{
  "model": "self-supervised image encoder",
  "dataset": "scattered letters and digits in many colours",
  "train_examples": 195000,
  "image_size": 32,
  "crop_scale_min": 0.4,
  "horizontal_flip": true,
  "translate": 0.12,
  "color_jitter": 0.4,
  "method": "moco_v3",
  "arch": "vgg",
  "norm": "batchnorm",
  "hidden_act": "relu",
  "depths": [3, 3, 3],
  "kernel_size": 3,
  "stem": "single",
  "widths": [80, 160, 320],
  "downsampling": "stride",
  "projector_hidden": 1024,
  "projector_out": 128,
  "projector_hidden_layers": 1,
  "temperature": 0.1,
  "target_momentum": 0.996,
  "init": "torch_default",
  "optimizer": "soap",
  "beta2": 0.95,
  "learning_rate": 0.002,
  "beta1": 0.95,
  "shampoo_beta": 0.95,
  "eps": 1e-08,
  "precondition_frequency": 20,
  "max_precond_dim": 512,
  "merge_dims": false,
  "one_sided": true,
  "adamw_lr_other_params": 0.00088,
  "max_grad_norm": 1.0,
  "max_steps": 7600,
  "batch_size": 256,
  "epochs": 10.0,
  "lr_schedule": "wsd_sqrt",
  "decay_fraction": 0.3,
  "final_lr_fraction": 0.1,
  "warmup_steps": 380,
  "weight_decay": 0.1,
  "adamw_weight_decay_other_params": 0.01
}
Rows from block 6 of a small self-supervised image encoder, named by matrix and row number. Each number is 200 + 40 x the weight over its row's rms, rounded and kept within 0 to 999. All counts start at 0.
After each channel's rows are labels from the 100 images, of 14848, where the channel reaches its highest value: "responds to" is what is common among them. Only what is clearly more common there than usual is listed. The data: scattered letters and digits in many colours. In brackets: how many of the 100.
# conv: 3x3 conv, stride 2 (model.blocks.6.conv.weight, 320x160x3x3, each kernel summed), inputs 80-159

conv.107,131,179,227,177,208,205,208,291,149,143,171,205,186,192,198,182,199,203,216,236,193,181,229,242,202,196,221,186,172,118,241,241,158,166,224,225,121,223,260,152,179,240,241,210,259,239,143,224,148,166,181,324,262,261,195,184,168,224,173,160,146,225,242,177,171,214,194,174,208,281,237,205,236,185,203,219,196,178,242,151
responds to: black (61); brown (45); blue (45); purple (40)

conv.100,146,188,225,198,189,198,110,156,209,217,237,112,193,239,171,199,185,158,189,230,235,272,147,206,175,200,160,237,209,176,216,164,198,207,176,186,189,200,227,123,200,193,249,203,195,261,202,207,170,207,232,243,190,195,192,180,218,234,142,215,180,157,189,113,297,224,179,185,130,193,240,143,244,130,173,225,256,180,253,217
responds to: pink (52)

conv.6,222,220,134,217,213,112,149,193,223,143,216,218,216,195,209,301,221,267,160,162,167,124,173,190,233,184,170,171,206,238,180,178,209,125,194,242,180,218,171,182,162,116,212,225,184,196,126,164,186,239,174,172,163,257,214,211,237,200,144,181,229,220,172,204,236,183,188,295,223,212,260,102,169,222,212,271,196,222,233,237
responds to: black (50); count: six (46); purple (43)

conv.51,197,202,259,218,176,260,183,193,159,154,187,290,231,167,209,176,200,210,238,249,265,161,221,248,188,241,188,152,191,204,226,153,196,196,229,111,233,196,216,151,164,122,222,247,272,149,190,100,175,258,204,234,182,212,236,208,126,204,280,196,96,217,170,190,326,164,190,197,143,193,225,146,201,113,198,214,138,217,182,260
responds to: pink (40)

conv.166,157,220,238,167,169,177,132,155,241,199,185,189,216,214,137,157,130,206,186,227,133,236,186,195,200,290,242,191,214,245,240,158,194,261,163,190,170,161,179,174,103,185,215,185,215,132,259,220,178,242,205,149,193,226,238,141,159,138,160,175,296,236,166,224,217,196,214,308,170,185,188,178,250,161,163,226,205,240,201,153
responds to: red (71); count: six (47); blue (40)

conv.56,222,165,213,266,173,224,137,244,177,214,210,160,227,135,194,213,165,166,164,200,216,159,190,195,169,150,214,112,194,204,194,228,218,263,213,221,224,217,198,234,261,218,221,196,225,106,186,144,235,217,197,182,180,178,193,189,207,218,229,235,180,262,197,176,136,194,237,286,177,218,201,240,276,205,193,254,314,117,192,194
responds to: black (42)

conv.96,208,195,142,85,206,280,225,68,129,203,149,173,147,187,211,95,211,159,185,197,213,156,150,170,259,231,140,151,193,337,256,196,136,151,149,233,213,127,192,214,197,158,158,248,273,211,187,185,179,247,181,248,152,182,203,196,205,206,188,235,163,199,217,219,184,219,233,265,265,213,242,153,212,173,212,181,245,200,219,206
responds to: black (54); brown (47); count: five (40); count: six (39)

conv.223,240,229,259,233,166,246,164,215,151,230,152,164,176,214,221,221,236,191,136,223,101,216,232,173,192,182,162,205,185,228,233,173,229,195,250,196,169,179,190,150,156,214,187,254,277,170,226,144,169,181,194,164,217,189,224,178,161,224,207,209,128,139,234,225,175,235,225,219,147,220,197,218,208,191,104,178,274,162,196,235
responds to: pink (42)

conv.19,172,205,141,223,135,166,213,208,250,106,185,329,166,98,158,212,160,199,225,211,219,185,200,165,207,229,182,188,203,181,185,210,169,239,228,217,196,166,226,138,188,132,228,199,262,117,197,126,191,197,228,192,160,201,186,201,225,252,160,158,225,232,163,182,358,168,240,152,202,195,246,127,223,152,195,266,199,184,227,204
responds to: pink (53); yellow (51); white (50); orange (49)

conv.64,150,171,247,243,154,211,185,224,228,255,149,196,192,265,178,254,176,227,163,233,90,212,192,216,171,161,217,189,158,137,229,143,226,253,221,174,247,196,172,100,86,207,211,213,195,235,216,205,219,173,169,194,205,255,255,183,214,223,206,218,201,177,198,243,215,231,168,136,161,214,249,182,172,242,191,213,112,182,237,217
responds to: pink (58); yellow (55); orange (53); white (48)

conv.208,176,183,259,228,146,164,242,223,163,247,243,185,218,219,174,211,192,233,186,150,289,211,138,215,223,222,216,188,204,194,202,284,223,264,166,164,206,163,195,125,294,212,209,216,199,284,208,226,220,188,243,236,185,219,161,175,221,225,158,202,198,175,146,131,225,241,188,169,134,219,244,185,252,214,175,172,181,195,209,191
responds to: pink (43)

conv.82,176,189,218,268,146,183,137,171,276,153,209,249,216,237,192,301,200,217,173,197,197,201,154,247,180,237,172,170,204,149,248,306,155,234,124,270,234,157,160,105,126,202,191,205,90,204,213,205,206,240,240,252,154,173,210,195,164,179,188,181,183,212,256,140,220,191,172,98,257,172,221,213,197,192,105,215,162,176,193,158
responds to: pink (42)